config.toml
time_shift_ms = 50
input = "log_mel"
num_classes = 72
weight_standardization = false
learning_rate = 0.002
eps = 1e-08
lr_schedule = "wsd"
decay_fraction = 0.2
weight_decay = 0.1
Rows from block 5, named by matrix and row number. Each number is 200 + 20 x the weight over its row's rms, rounded and kept within 0 to 999. All counts start at 0. After the name is the row's rms in percent of the matrix's.
# weight_hh_l0: LSTM recurrent weights (gates i, f, g, o stacked) (model.rnn.2.rnn.weight_hh_l0, 768x192), inputs 0-191
weight_hh_l0.545,096,182,212,228,169,199,206,235,231,229,186,184,204,203,186,200,195,233,214,218,194,202,188,204,203,233,186,225,189,225,178,171,178,216,194,211,181,202,185,196,171,171,203,206,195,194,197,196,175,205,228,175,180,219,218,219,220,211,223,235,184,192,168,207,185,186,210,195,205,229,181,217,193,210,219,207,193,213,226,195,205,198,232,224,186,196,174,191,208,178,199,225,217,168,160,211,220,187,208,177,163,187,229,229,164,190,171,219,181,232,215,171,187,197,181,235,236,191,181,182,178,225,221,195,236,220,167,164,191,178,188,206,197,192,213,231,207,213,218,183,161,179,181,211,190,221,188,189,195,184,199,224,181,207,222,180,176,212,222,165,189,161,175,191,205,207,194,180,177,192,210,164,230,236,179,196,203,203,181,203,192,191,203,223,170,226,239,215,204,178,195,244,182
weight_hh_l0.546,096,180,200,241,211,181,230,187,185,233,214,191,195,210,198,178,186,159,227,166,217,227,198,185,214,218,215,195,225,226,200,174,167,185,211,177,177,206,193,200,177,210,197,168,173,208,213,202,225,256,201,180,205,171,223,204,229,185,173,168,235,206,212,198,208,225,168,197,171,202,205,173,216,228,199,183,188,203,179,237,202,224,233,187,201,202,179,226,206,170,201,157,196,236,200,218,188,186,186,199,217,205,188,213,243,203,190,202,209,216,175,214,220,205,196,190,224,177,185,187,217,217,211,183,230,236,204,199,202,181,208,169,182,191,182,188,186,221,197,193,236,188,201,180,196,226,237,197,191,237,198,206,235,213,217,209,182,174,223,204,177,212,180,178,216,200,209,192,160,166,185,185,224,179,211,178,221,206,227,162,195,218,176,204,204,214,231,201,176,223,193,216,200
weight_hh_l0.547,099,216,204,169,229,173,181,208,223,232,205,212,167,207,210,195,181,185,190,209,176,203,209,163,182,217,177,228,256,199,178,205,206,199,198,223,195,179,191,198,208,218,182,193,215,227,183,171,201,226,218,211,194,188,227,237,221,233,188,210,150,197,174,220,215,208,175,211,189,171,191,225,217,214,182,195,174,210,190,208,216,221,223,240,176,214,179,211,177,173,174,189,219,193,232,213,197,168,169,215,189,209,220,182,209,229,203,198,164,181,192,193,177,220,185,195,175,208,199,210,180,191,223,225,208,195,203,204,232,202,211,223,219,195,176,209,205,210,185,178,225,225,188,195,228,209,176,220,176,199,198,214,218,212,211,188,204,223,183,240,199,232,227,234,176,186,177,191,207,211,173,195,186,168,235,180,193,148,215,224,188,200,158,185,208,176,180,209,213,185,176,182,223
weight_hh_l0.548,089,171,218,243,190,174,215,184,209,176,225,163,187,178,183,196,213,217,185,215,200,219,207,191,178,183,212,178,216,188,171,206,175,220,197,185,197,222,202,212,219,213,167,188,210,209,201,168,175,201,230,216,211,191,185,184,175,179,241,201,171,209,185,224,188,227,217,193,206,188,212,197,185,182,180,197,189,215,182,175,199,202,195,221,199,223,207,222,167,214,170,169,195,220,175,224,232,189,196,204,219,203,166,225,170,193,206,189,210,206,174,173,167,202,207,202,172,214,227,219,230,207,236,166,194,209,211,188,202,189,216,198,166,237,163,229,203,193,159,192,233,229,232,236,189,227,197,194,173,184,214,170,213,191,180,213,176,179,240,216,205,196,184,222,231,182,195,188,195,205,213,183,233,174,167,215,202,201,219,171,252,216,193,198,220,204,177,191,193,182,189,209,185
weight_hh_l0.549,093,183,203,197,182,178,200,219,196,205,174,201,224,203,194,194,211,207,216,178,174,174,223,217,196,231,244,192,214,189,214,241,194,236,199,237,185,193,185,210,218,203,208,212,218,218,193,195,186,229,178,185,229,191,203,183,197,217,230,208,156,190,188,233,190,213,172,229,198,173,199,174,151,171,238,189,192,209,218,188,221,185,180,217,174,180,222,227,182,182,188,184,205,180,174,233,181,173,179,198,182,185,158,205,199,221,187,172,226,187,192,186,211,232,193,198,216,207,184,208,230,185,180,233,168,193,207,160,190,185,203,205,217,193,215,217,197,206,202,199,180,201,207,190,172,201,192,178,227,193,199,166,193,188,221,222,177,204,188,221,205,176,167,177,195,213,203,211,245,240,211,212,204,212,163,211,176,187,202,214,199,157,226,196,203,202,166,163,178,229,178,221,168
weight_hh_l0.550,090,204,185,184,237,232,163,191,199,164,206,173,169,228,181,227,219,214,170,219,173,208,197,195,198,188,214,197,184,228,211,200,169,177,197,173,192,229,230,210,196,231,185,182,181,201,171,212,200,194,211,230,158,191,234,191,221,195,186,194,197,221,184,221,190,204,206,170,219,191,170,187,190,157,201,215,227,208,205,195,209,200,177,189,227,237,159,241,179,194,192,193,189,178,181,183,170,214,187,224,169,166,190,183,184,191,212,187,202,237,245,205,213,234,186,199,181,191,194,210,218,202,198,189,183,204,211,221,247,189,205,183,198,188,217,194,222,227,220,220,198,185,219,176,184,201,214,174,211,159,246,205,198,187,193,220,230,228,201,189,203,195,206,174,204,208,204,172,219,227,189,201,187,230,182,176,178,192,230,188,182,184,242,188,217,218,180,189,198,191,194,217,176
weight_hh_l0.551,088,182,202,231,210,158,181,215,216,209,165,172,175,211,193,192,186,196,183,158,213,197,193,188,184,206,211,195,214,177,213,188,223,227,212,208,228,222,211,173,201,164,235,208,188,176,169,184,169,209,227,198,223,237,172,198,165,192,209,183,205,217,178,223,200,196,178,167,207,199,194,177,184,208,168,174,204,205,191,185,208,224,192,207,205,185,212,170,189,216,187,176,203,236,210,187,177,212,197,217,184,181,179,217,235,237,226,222,224,212,191,191,226,205,230,197,226,191,182,213,193,201,170,237,194,235,196,175,186,182,213,208,199,218,166,209,172,206,203,184,210,214,234,174,201,200,164,227,204,200,227,225,189,215,211,190,157,220,166,198,211,198,210,244,205,241,195,212,201,192,180,183,200,217,169,198,191,241,221,163,203,190,217,168,234,197,221,214,194,188,189,224,181
weight_hh_l0.552,106,178,209,182,173,218,201,237,182,217,176,178,231,198,193,217,233,189,228,186,217,228,222,198,233,213,213,181,156,203,171,237,202,234,227,236,209,173,220,164,209,173,212,180,201,220,182,212,180,182,201,194,181,184,164,176,179,204,204,203,212,192,168,200,214,222,162,199,170,212,244,187,193,213,213,196,171,235,169,194,163,235,202,180,187,195,226,178,205,201,198,184,209,216,219,178,194,205,190,195,169,185,183,227,198,225,184,175,223,175,179,201,201,168,196,193,219,167,204,201,229,217,201,184,191,215,187,220,214,223,187,228,217,210,195,205,184,170,178,217,196,205,211,180,222,217,205,199,185,223,171,229,195,167,212,201,204,168,207,205,202,234,195,203,213,193,195,173,190,242,232,213,224,211,208,217,215,201,200,231,233,217,221,214,233,179,211,201,225,203,180,178,214
weight_hh_l0.553,091,163,174,181,186,184,197,182,178,186,176,215,181,175,216,215,228,191,198,221,191,226,167,215,183,177,205,194,210,170,208,178,224,164,171,216,218,183,185,225,177,197,178,211,225,198,211,218,214,208,235,174,229,206,176,204,230,212,227,169,208,194,205,200,182,221,178,217,194,223,171,216,177,226,177,235,221,227,199,178,161,192,211,198,187,252,229,187,195,198,194,215,214,235,174,209,222,221,210,238,210,192,202,174,203,184,187,225,218,178,220,230,218,177,190,215,225,220,225,192,202,194,192,206,182,181,210,230,195,175,205,163,221,218,169,216,195,170,173,188,215,219,231,199,209,172,167,176,165,194,218,189,202,202,204,173,185,200,235,223,202,199,204,177,189,199,194,196,169,221,188,176,226,189,209,187,190,226,237,211,205,212,167,195,184,201,191,199,213,210,163,179,177
weight_hh_l0.554,091,212,184,211,176,187,188,188,217,176,208,208,179,199,184,226,201,207,204,230,225,220,201,218,205,208,181,218,231,215,213,221,239,207,211,188,159,236,213,237,181,188,209,184,177,224,209,173,226,178,240,183,188,185,167,214,188,189,205,178,160,178,209,208,193,206,176,191,216,193,179,174,171,198,229,183,197,215,218,217,201,226,185,224,218,184,179,218,218,187,210,188,192,204,195,214,186,178,216,212,160,162,183,180,220,209,199,168,182,215,198,229,171,208,167,242,187,222,190,175,221,198,160,222,192,169,236,166,222,220,184,185,191,154,222,230,224,183,186,192,199,185,184,221,215,212,222,211,187,162,208,189,219,212,196,201,197,198,179,193,216,169,178,188,177,167,190,197,238,235,208,194,214,221,168,217,203,225,224,191,201,192,199,222,221,222,192,182,203,206,181,204,231
weight_hh_l0.555,098,154,218,184,181,194,220,209,222,209,218,244,189,186,177,179,219,184,196,216,197,177,197,202,210,215,225,229,188,225,196,210,206,195,206,198,216,239,227,219,225,192,173,187,199,225,169,187,227,237,190,212,223,225,215,220,224,230,178,178,229,227,212,193,190,216,209,181,221,211,182,229,219,169,215,204,196,187,192,203,193,186,206,180,179,178,190,208,175,177,209,210,192,187,229,224,218,202,231,211,160,162,180,177,206,199,180,175,192,201,195,209,200,188,232,221,199,228,204,218,199,172,224,197,207,209,225,187,215,195,207,217,229,209,217,192,199,212,182,214,213,225,221,180,173,202,180,162,221,239,205,221,206,204,222,175,173,221,166,229,175,190,200,211,178,153,206,226,191,180,212,210,169,209,225,185,177,216,183,220,164,237,198,188,218,195,186,216,238,181,227,171,230
weight_hh_l0.556,097,216,183,219,182,196,184,220,220,210,219,234,184,190,178,232,208,201,238,236,214,229,211,177,194,198,188,213,184,217,175,209,198,217,212,214,173,195,198,224,184,210,245,191,183,172,202,206,232,180,183,205,189,232,235,205,212,212,228,169,194,188,195,172,173,218,206,242,185,178,201,168,168,183,201,202,228,192,202,207,189,231,181,191,193,201,218,169,209,208,221,226,205,199,224,230,181,203,213,234,176,202,184,165,225,214,183,184,180,220,206,211,202,225,193,169,193,212,178,223,196,205,237,189,218,220,223,179,189,184,186,185,193,212,175,182,201,157,203,167,186,210,180,208,188,206,172,229,214,203,199,194,178,176,170,201,189,183,207,173,205,202,221,227,161,164,181,235,171,200,227,223,229,153,181,202,200,203,207,173,189,163,191,198,171,218,199,226,211,182,197,174,181
weight_hh_l0.557,093,241,195,168,202,173,217,215,227,220,212,180,209,198,225,200,233,228,225,226,195,230,244,194,210,163,196,179,174,213,171,198,176,227,234,181,209,211,200,209,227,162,176,184,175,168,234,186,205,223,184,181,162,165,172,190,204,181,194,198,235,192,225,204,165,193,200,182,223,221,181,179,199,192,212,211,211,183,215,179,200,197,178,213,152,196,223,169,194,217,176,183,213,188,189,191,172,194,181,200,196,173,237,220,209,227,230,209,216,186,187,174,188,185,199,207,203,227,194,209,176,217,169,204,169,186,197,202,206,202,182,193,222,218,187,181,192,158,168,158,208,215,200,230,240,214,193,162,204,205,174,206,206,188,201,159,203,217,225,210,238,206,162,211,217,208,183,195,203,224,198,204,209,196,186,205,202,203,177,191,202,214,189,211,191,181,203,183,193,184,224,174,205
weight_hh_l0.558,090,213,189,189,188,185,177,220,186,184,210,173,208,211,176,212,184,203,182,221,220,202,229,229,224,209,193,195,170,205,203,187,219,170,184,199,217,185,201,219,205,224,170,176,176,222,187,200,177,197,175,177,210,236,202,222,173,217,190,177,213,217,209,222,161,203,212,227,172,201,249,197,192,209,192,208,178,212,226,205,201,220,212,178,209,217,238,222,234,170,173,182,209,201,170,227,187,166,214,170,218,208,172,185,198,186,223,238,198,200,221,219,222,235,175,240,210,222,205,183,181,205,209,203,227,170,221,213,230,224,187,203,209,191,177,211,203,229,181,164,190,175,232,206,194,185,167,182,209,206,169,192,212,168,176,169,231,215,225,236,209,225,205,205,179,184,177,155,185,188,229,214,236,236,220,198,200,210,193,207,193,230,210,210,224,194,199,217,185,200,210,204,207
weight_hh_l0.559,091,188,221,179,202,228,213,182,175,175,211,230,209,213,223,214,213,224,194,197,185,204,193,211,198,168,232,173,206,164,206,197,188,192,218,161,227,206,228,218,194,163,177,213,184,189,182,194,232,204,207,225,187,223,208,208,219,204,175,166,190,189,189,199,197,194,193,169,203,227,204,205,181,206,167,212,200,213,217,209,174,176,199,176,171,231,219,183,231,187,187,161,171,202,192,172,199,212,195,205,213,228,195,222,222,191,234,196,214,202,214,202,224,190,236,211,197,185,199,185,187,215,208,192,229,175,216,218,176,220,191,220,225,205,230,226,180,223,213,192,214,219,217,177,207,191,189,164,176,193,207,229,173,204,240,162,194,230,182,186,232,184,223,167,209,165,198,192,174,162,232,213,187,229,225,224,163,198,213,235,171,216,208,190,208,216,174,175,166,212,209,191,233
weight_hh_l0.560,096,223,180,205,207,193,170,205,174,209,174,181,185,207,163,204,219,223,185,199,178,220,185,213,219,186,182,238,179,213,185,182,163,182,183,201,204,214,172,232,225,217,203,209,200,183,195,175,233,190,223,182,190,187,169,188,195,188,180,169,180,237,182,210,185,196,238,204,223,164,228,195,212,220,227,218,188,211,182,194,177,211,180,183,185,218,221,179,213,197,200,201,236,191,187,199,226,171,233,219,214,200,177,198,225,161,221,171,208,193,195,184,179,227,202,186,220,230,192,197,224,230,191,189,235,178,182,225,192,183,192,188,162,200,211,221,216,195,225,152,181,183,207,194,193,186,206,233,221,169,172,236,198,175,224,192,208,179,238,191,187,195,194,203,179,225,233,186,206,178,209,221,194,170,154,189,197,185,178,215,211,196,220,200,201,208,197,167,210,168,165,184,194
weight_hh_l0.561,093,204,181,206,196,201,219,236,163,182,182,184,205,196,197,165,191,209,193,180,179,209,181,180,221,210,237,204,214,222,174,193,204,217,225,201,203,207,171,215,218,202,212,182,193,200,238,207,231,194,209,211,205,217,189,224,202,217,222,177,226,221,203,199,169,209,176,168,187,218,194,224,200,218,233,175,182,214,208,184,211,205,222,183,227,198,228,222,194,176,234,199,180,191,236,202,215,205,170,185,222,164,198,184,172,182,177,204,203,239,210,226,189,206,215,179,210,193,205,217,212,186,211,230,208,250,215,220,244,236,167,208,222,196,185,189,177,211,172,164,215,188,175,223,182,181,201,181,213,175,242,194,213,203,192,185,205,170,192,181,212,181,180,216,212,185,193,237,221,245,167,196,170,192,198,234,210,217,156,209,210,174,230,207,201,230,176,184,205,180,220,189,214
weight_hh_l0.562,096,191,180,174,202,173,210,228,205,223,202,218,217,221,204,197,191,184,214,177,229,208,200,192,227,207,185,205,213,204,229,214,199,184,178,210,193,188,189,234,244,178,200,178,149,224,201,167,225,196,244,216,177,152,224,183,183,184,181,185,221,217,184,206,200,195,183,195,176,202,242,198,211,226,188,235,211,201,215,204,180,183,190,176,218,198,185,172,175,189,211,205,212,214,221,199,187,175,173,208,208,176,239,174,184,218,224,238,175,219,178,203,213,181,228,200,212,218,173,204,173,224,197,215,180,231,215,222,241,198,216,177,186,202,212,192,192,165,211,201,226,221,212,201,176,213,193,195,176,203,205,243,185,178,209,195,209,166,182,221,224,186,191,239,178,159,199,214,223,221,189,221,217,212,194,187,192,198,228,168,237,198,205,217,207,198,193,214,187,179,193,168,239
weight_hh_l0.563,092,159,184,202,216,233,186,175,207,171,210,206,183,217,217,212,225,190,224,195,190,170,221,223,167,215,227,236,226,225,210,166,178,202,202,185,161,232,206,204,231,237,192,208,173,192,174,226,197,227,183,184,185,204,213,205,184,189,204,194,222,195,210,165,208,203,198,189,202,182,190,200,219,202,213,210,194,212,198,173,208,217,180,202,207,213,192,208,220,234,190,193,222,226,167,192,205,207,178,172,219,204,211,206,202,205,188,163,172,220,180,188,223,202,158,220,200,220,233,214,181,221,177,183,205,203,229,155,170,206,199,180,212,161,162,224,220,233,215,234,177,213,170,210,191,210,190,184,221,193,220,212,206,199,205,213,186,211,188,199,188,234,222,156,166,211,224,191,179,217,163,209,187,189,216,173,179,172,193,187,150,198,197,181,205,199,198,155,208,222,197,212,179
weight_hh_l0.564,104,182,218,224,173,221,196,204,226,213,234,234,189,180,211,180,203,158,210,190,241,222,163,222,229,219,234,194,204,190,215,185,234,193,220,215,219,192,181,189,217,200,223,217,231,238,205,204,220,216,212,232,214,199,212,204,189,188,169,187,195,211,212,218,184,192,179,175,176,205,190,185,202,181,204,234,221,194,212,190,184,226,192,182,204,237,195,183,219,233,230,170,182,189,168,215,175,196,215,171,165,199,189,183,221,178,224,195,193,177,185,189,189,179,193,232,180,205,178,179,205,172,166,221,206,176,177,210,174,180,196,169,156,216,206,175,165,201,221,184,196,211,220,190,166,196,200,162,203,193,202,211,232,198,201,221,192,200,210,168,202,161,242,210,211,219,218,216,205,230,172,213,220,184,192,192,164,182,179,178,195,180,192,189,225,184,211,202,219,169,206,211,206
weight_hh_l0.565,096,213,197,220,211,186,185,199,182,165,198,171,184,219,207,181,200,186,206,235,229,216,180,188,223,220,219,174,168,167,197,220,211,198,188,206,231,175,231,198,195,223,164,219,203,220,172,205,230,169,177,188,197,233,220,168,182,169,204,182,166,190,216,178,194,197,173,180,219,208,185,193,171,239,211,218,201,228,215,196,218,226,225,173,216,217,197,186,216,190,193,161,207,158,179,183,203,196,214,210,197,230,173,211,217,195,171,174,229,205,223,194,207,174,175,207,214,220,201,205,213,180,235,228,220,223,212,161,199,234,191,231,201,219,211,220,180,198,176,237,230,173,223,192,205,229,194,222,177,212,231,222,215,182,210,167,203,182,195,214,190,201,193,205,210,221,219,213,206,203,177,185,216,191,201,235,229,190,171,190,208,212,229,202,183,215,183,173,190,182,172,225,223
weight_hh_l0.566,117,199,229,223,210,158,201,177,192,232,184,177,199,192,178,219,168,220,225,190,199,190,223,201,175,193,152,182,158,192,221,184,200,199,223,178,211,183,217,203,187,203,179,199,176,188,175,188,214,240,195,171,197,217,213,210,207,222,201,181,205,213,237,180,163,205,190,179,178,169,196,169,228,202,179,213,213,193,192,197,206,178,180,182,173,222,199,177,224,210,227,181,214,213,228,216,219,205,245,180,210,198,245,205,217,168,216,210,171,214,205,251,200,217,237,184,213,190,164,225,177,167,211,171,196,192,191,221,208,189,198,221,189,221,195,180,199,197,185,168,211,198,181,195,247,229,206,207,194,224,178,194,180,201,193,191,203,208,197,217,204,192,186,229,208,173,204,165,201,188,190,210,192,220,199,187,174,203,214,181,188,248,173,150,233,208,196,184,197,181,203,208,215
weight_hh_l0.567,093,202,199,206,189,169,191,222,175,193,216,204,220,222,207,167,181,225,210,202,191,228,193,230,171,185,219,173,211,232,183,210,193,226,176,192,179,188,190,185,214,196,189,174,228,184,178,249,185,221,205,196,185,196,196,186,167,166,202,238,221,191,206,195,207,225,227,197,214,226,206,221,218,176,244,192,187,205,217,173,213,174,224,221,225,226,227,189,197,227,195,208,174,195,154,178,195,178,195,205,227,211,172,211,219,208,194,184,189,215,181,197,218,206,222,173,178,188,221,169,239,175,182,227,214,200,192,177,209,181,231,185,199,168,200,207,161,199,207,207,229,219,201,212,177,170,226,222,200,197,192,172,233,215,199,192,191,186,178,223,182,177,186,204,188,203,203,215,199,234,220,188,157,181,215,175,172,213,174,203,199,193,184,204,133,202,220,189,171,186,205,185,214
weight_hh_l0.568,099,180,214,222,218,207,219,193,212,197,222,168,181,189,206,218,185,208,204,217,178,205,195,170,174,199,208,210,196,185,232,192,213,202,175,166,198,209,229,173,193,195,174,199,225,161,248,209,189,219,201,218,183,208,231,224,205,185,206,235,201,197,209,229,219,204,226,179,209,176,180,208,216,219,198,170,183,207,225,204,241,158,168,181,228,193,235,227,170,189,204,190,227,216,208,187,233,236,204,223,232,165,229,213,178,215,169,213,223,173,192,180,192,199,209,179,204,182,214,189,167,194,219,179,185,158,208,210,202,194,172,188,183,184,174,158,191,217,228,189,218,202,217,186,205,181,206,204,193,180,229,222,225,182,230,221,184,211,196,197,207,181,187,197,200,169,214,180,177,193,184,183,214,219,229,217,170,212,212,180,189,171,205,220,208,190,162,202,166,230,220,167,224
weight_hh_l0.569,105,174,222,176,178,172,235,196,176,204,232,209,185,230,224,215,184,214,214,195,202,197,166,198,225,219,219,187,214,190,208,224,186,192,199,170,192,194,203,183,178,210,168,199,198,184,218,199,202,191,222,201,224,173,186,198,202,217,178,183,210,210,195,212,199,231,191,199,238,226,206,198,186,231,191,189,176,203,186,177,231,218,211,186,230,171,231,223,204,215,205,195,196,170,172,208,173,213,205,226,197,220,180,197,194,190,222,174,201,218,211,195,215,169,181,185,223,205,196,183,232,208,161,212,239,207,214,192,190,187,181,236,228,191,195,233,173,180,229,224,190,232,182,193,181,196,217,182,205,211,205,226,199,219,200,217,202,227,161,209,219,184,221,223,203,167,197,144,180,183,192,207,185,169,185,210,246,178,183,251,206,167,220,234,153,203,225,172,203,210,197,220,209
weight_hh_l0.570,097,197,168,193,198,200,214,205,173,221,212,184,226,170,192,179,187,219,183,213,191,191,215,219,215,210,197,182,198,225,197,202,210,222,215,203,216,205,205,208,215,196,194,190,172,181,176,222,232,223,165,187,188,206,214,189,195,199,209,161,243,195,194,206,190,199,211,202,184,198,187,221,228,192,207,195,223,215,171,198,220,167,172,181,173,207,178,187,200,189,198,219,187,223,200,163,235,192,226,202,222,218,242,208,234,219,174,209,234,229,174,221,225,210,246,180,174,195,176,218,201,189,214,205,178,177,198,206,231,178,200,237,203,199,205,206,201,224,210,193,208,217,226,185,179,176,226,246,229,236,209,214,182,170,227,226,193,169,215,227,156,196,192,202,185,201,198,170,191,174,219,209,172,200,194,181,200,167,229,171,195,214,211,173,255,208,241,185,186,213,232,194,186
weight_hh_l0.571,102,203,212,208,199,233,208,189,194,196,210,214,178,194,192,195,199,216,162,182,172,225,198,209,233,220,206,177,172,172,201,207,196,237,225,226,196,212,208,174,190,208,245,183,177,218,188,186,208,188,177,188,202,171,189,192,236,187,198,197,218,197,234,232,188,214,224,193,200,202,227,230,235,240,196,218,193,211,218,163,184,240,198,206,206,192,181,208,179,216,195,210,219,164,218,210,171,171,166,166,219,184,216,200,196,186,224,205,209,200,198,171,198,190,212,204,168,228,181,163,182,186,188,217,211,227,173,199,212,210,157,223,186,199,191,184,169,155,175,185,218,195,191,188,186,208,224,165,220,218,206,197,215,214,230,184,220,203,189,175,191,201,201,234,226,216,203,162,228,175,224,209,199,213,190,202,197,219,190,225,176,163,207,201,163,172,214,225,238,202,218,232,225
weight_hh_l0.572,092,194,194,217,207,185,213,203,238,207,197,226,190,204,197,187,165,222,189,226,213,175,223,167,184,188,191,197,225,232,208,191,224,199,199,239,199,191,225,206,233,234,216,219,179,174,205,201,221,190,182,207,207,192,225,180,188,197,217,215,209,190,235,217,204,190,195,220,160,224,216,223,222,198,215,181,188,210,168,192,222,209,230,176,186,205,168,191,221,166,199,217,196,189,184,215,233,192,174,152,196,233,170,227,178,163,180,216,148,190,176,203,159,184,218,219,187,187,167,180,197,212,228,210,216,200,177,212,231,172,208,192,194,178,205,171,218,225,171,200,214,195,187,218,179,229,189,190,219,227,195,184,222,194,187,208,198,215,199,237,194,219,204,212,200,208,164,184,182,176,175,229,178,207,238,175,185,182,192,198,213,243,192,193,215,222,172,191,192,189,229,174,191
weight_hh_l0.573,093,168,195,222,213,179,196,167,189,200,191,169,202,227,190,214,203,189,186,197,196,173,230,184,183,211,177,177,195,210,170,185,204,208,232,195,178,226,175,179,172,201,231,207,207,200,198,159,183,194,184,179,197,186,228,202,188,217,221,206,216,199,185,168,179,217,253,195,208,230,189,219,225,187,185,161,189,200,184,202,196,186,196,204,217,181,231,216,226,192,176,212,193,219,225,204,230,188,213,198,203,199,177,231,186,155,193,195,204,203,181,193,216,216,209,186,207,161,216,222,207,210,170,227,199,188,183,190,210,198,183,190,218,200,178,229,220,160,210,207,165,176,180,180,220,230,244,179,178,222,203,203,181,208,176,161,213,207,190,218,241,231,198,229,200,193,171,172,173,236,222,169,190,165,180,201,218,206,221,172,214,194,213,177,168,166,208,195,183,185,179,231,196
weight_hh_l0.574,111,234,194,225,225,173,218,184,193,214,177,190,205,221,190,209,194,235,218,195,212,197,227,194,183,206,186,222,242,186,230,188,169,197,208,200,239,196,188,198,193,195,201,167,206,168,192,214,221,189,219,203,182,186,218,211,205,178,179,202,231,218,226,200,164,202,179,188,215,238,230,198,247,228,171,220,213,198,194,229,211,222,219,222,202,203,202,177,215,224,227,224,210,183,201,229,216,193,230,171,214,234,247,201,215,184,212,208,179,227,178,236,220,185,204,233,172,188,146,200,205,185,199,189,206,221,175,235,205,212,188,202,190,185,184,189,199,231,200,174,216,216,197,184,221,172,216,196,221,221,207,226,157,231,200,213,202,203,193,204,207,208,196,224,202,164,208,209,175,154,218,160,205,203,230,205,188,218,213,159,214,224,174,204,221,185,204,212,206,206,196,196,216
weight_hh_l0.575,090,185,217,166,212,211,211,172,181,169,184,201,177,211,203,219,228,224,206,215,213,185,216,231,191,174,156,204,223,181,230,194,218,255,228,206,209,179,203,166,209,195,196,189,219,201,213,186,200,170,225,183,169,209,153,215,212,183,180,184,175,177,216,205,180,242,225,226,189,192,156,169,202,192,195,234,180,188,178,174,161,184,219,200,208,236,226,171,199,170,211,189,156,218,190,212,193,228,211,168,220,175,216,204,192,223,206,184,190,165,189,210,185,175,222,198,194,175,215,192,199,172,161,237,220,216,171,180,199,216,202,181,206,185,187,222,213,206,195,196,174,194,205,221,205,211,219,228,194,212,184,223,224,211,192,186,219,176,192,170,178,179,210,201,185,210,194,208,184,217,195,217,217,180,197,185,183,202,167,199,208,206,193,217,224,230,202,222,180,180,225,211,175
weight_hh_l0.576,099,219,211,195,180,209,189,206,206,204,156,234,212,194,215,221,206,181,201,235,194,220,170,210,220,209,209,208,212,176,211,172,232,219,197,199,198,179,224,216,212,212,185,183,226,184,195,226,242,193,186,201,210,178,213,181,214,187,185,212,209,198,224,251,234,215,223,216,198,218,230,206,208,185,170,203,213,196,204,191,223,201,235,187,199,193,237,192,199,201,204,187,217,224,206,204,177,179,185,218,170,181,176,208,185,231,215,210,178,189,197,232,190,168,173,176,165,194,198,219,240,180,209,241,179,213,166,233,171,239,194,220,182,217,207,182,201,210,186,189,220,212,215,181,216,195,224,214,193,190,221,160,202,175,221,193,180,230,181,193,194,187,167,200,241,202,225,217,193,197,182,204,195,175,215,174,211,206,244,171,177,187,177,148,221,191,211,236,192,217,184,186,175
weight_hh_l0.577,104,171,185,191,189,199,174,237,212,219,188,233,205,200,219,178,184,184,212,198,156,235,216,226,180,171,209,210,198,196,183,213,200,235,186,231,235,180,182,199,199,212,213,185,217,214,203,161,218,224,213,184,212,169,181,198,167,185,212,175,206,224,182,198,188,219,226,230,197,226,215,197,171,171,188,180,177,216,170,224,201,186,193,196,166,232,183,204,188,189,208,201,183,193,191,220,196,194,203,228,168,213,206,197,205,200,175,197,187,220,197,234,182,194,238,192,193,190,196,177,211,226,167,192,214,230,187,222,230,194,175,179,194,218,206,159,195,184,217,220,210,163,190,179,195,207,219,214,180,227,185,196,173,166,177,146,210,180,213,189,196,179,245,177,186,210,240,204,221,235,236,208,202,200,186,198,204,237,183,228,218,206,188,216,212,193,183,183,182,217,161,200,204
weight_hh_l0.578,093,176,223,173,196,182,214,227,202,186,204,200,201,190,189,162,203,204,230,199,235,180,196,232,204,172,184,220,235,208,194,166,183,190,185,218,187,185,212,213,226,165,165,220,194,191,219,177,184,204,221,188,225,195,212,226,207,176,170,191,203,234,192,187,170,212,156,228,184,173,178,225,225,185,195,205,206,205,219,185,217,219,181,187,217,185,210,208,158,178,189,210,209,194,194,213,196,193,204,172,186,228,228,203,222,214,197,219,206,198,192,186,218,232,217,190,229,222,207,208,168,209,178,200,219,205,211,174,248,167,225,197,224,186,157,176,204,215,196,218,211,206,222,182,227,214,192,193,185,233,181,180,170,202,182,238,184,211,191,225,187,163,222,203,165,175,199,208,208,193,220,229,188,207,217,211,217,229,193,222,195,168,220,202,174,173,220,219,202,239,180,243,188
weight_hh_l0.579,099,179,215,209,175,169,180,160,172,158,210,212,208,222,193,201,226,211,217,196,171,197,184,182,166,205,200,221,198,195,227,184,228,182,190,229,213,195,204,215,214,205,206,220,189,212,214,182,218,209,216,211,240,210,228,197,167,223,203,213,178,176,195,207,201,234,195,197,217,170,178,194,187,191,197,197,226,210,202,208,217,191,182,244,221,217,230,178,233,185,201,221,178,213,190,216,190,201,180,230,227,187,178,189,215,203,173,213,203,231,176,177,207,180,188,218,222,217,181,210,203,190,234,207,167,207,219,227,184,196,207,230,239,178,238,204,203,223,171,175,234,194,199,208,227,175,199,174,189,178,202,218,215,232,186,205,182,214,196,213,172,223,226,151,176,171,179,235,187,170,187,230,179,215,216,206,207,239,200,178,195,174,201,240,187,187,176,214,204,169,183,194,187
weight_hh_l0.580,101,210,204,219,171,170,194,192,174,226,170,192,207,186,199,225,202,181,231,180,192,191,182,210,230,209,180,193,164,193,175,218,200,223,224,209,200,221,179,174,175,207,230,192,181,179,161,184,160,214,213,191,180,181,164,203,184,220,195,212,204,176,184,233,207,181,245,194,191,191,229,195,212,233,201,178,228,224,180,191,194,189,184,202,216,218,206,200,197,217,230,204,233,197,193,192,216,198,225,194,228,226,226,175,199,225,198,186,196,185,200,208,205,204,207,201,183,235,209,234,205,223,219,184,230,200,223,195,153,165,180,222,171,238,187,193,178,178,211,221,174,179,232,214,196,231,223,156,178,226,213,205,178,207,216,167,187,195,213,205,220,199,186,233,179,225,164,185,217,236,202,199,197,183,210,224,218,192,198,201,222,227,184,215,176,170,213,180,185,181,214,181,228
weight_hh_l0.581,096,184,210,179,199,210,218,182,222,191,193,186,192,192,217,210,217,186,215,183,178,188,203,205,191,215,190,175,173,209,215,188,194,188,231,171,200,185,204,161,206,201,230,213,222,197,162,160,184,212,176,215,219,221,195,219,192,180,174,194,217,162,207,174,214,194,189,220,240,210,193,214,226,224,229,186,221,231,221,180,205,223,208,195,200,209,193,201,213,211,154,180,189,206,205,213,196,232,186,212,214,213,211,218,208,187,176,217,191,166,200,206,175,229,227,184,191,234,206,229,152,213,191,218,177,184,174,204,166,210,199,209,191,218,177,238,157,168,179,212,166,230,188,196,234,159,206,168,220,197,172,209,164,212,222,198,207,210,197,197,239,213,223,235,166,206,218,167,181,238,207,198,183,224,199,183,187,209,223,193,173,192,216,197,206,178,197,221,221,204,173,194,233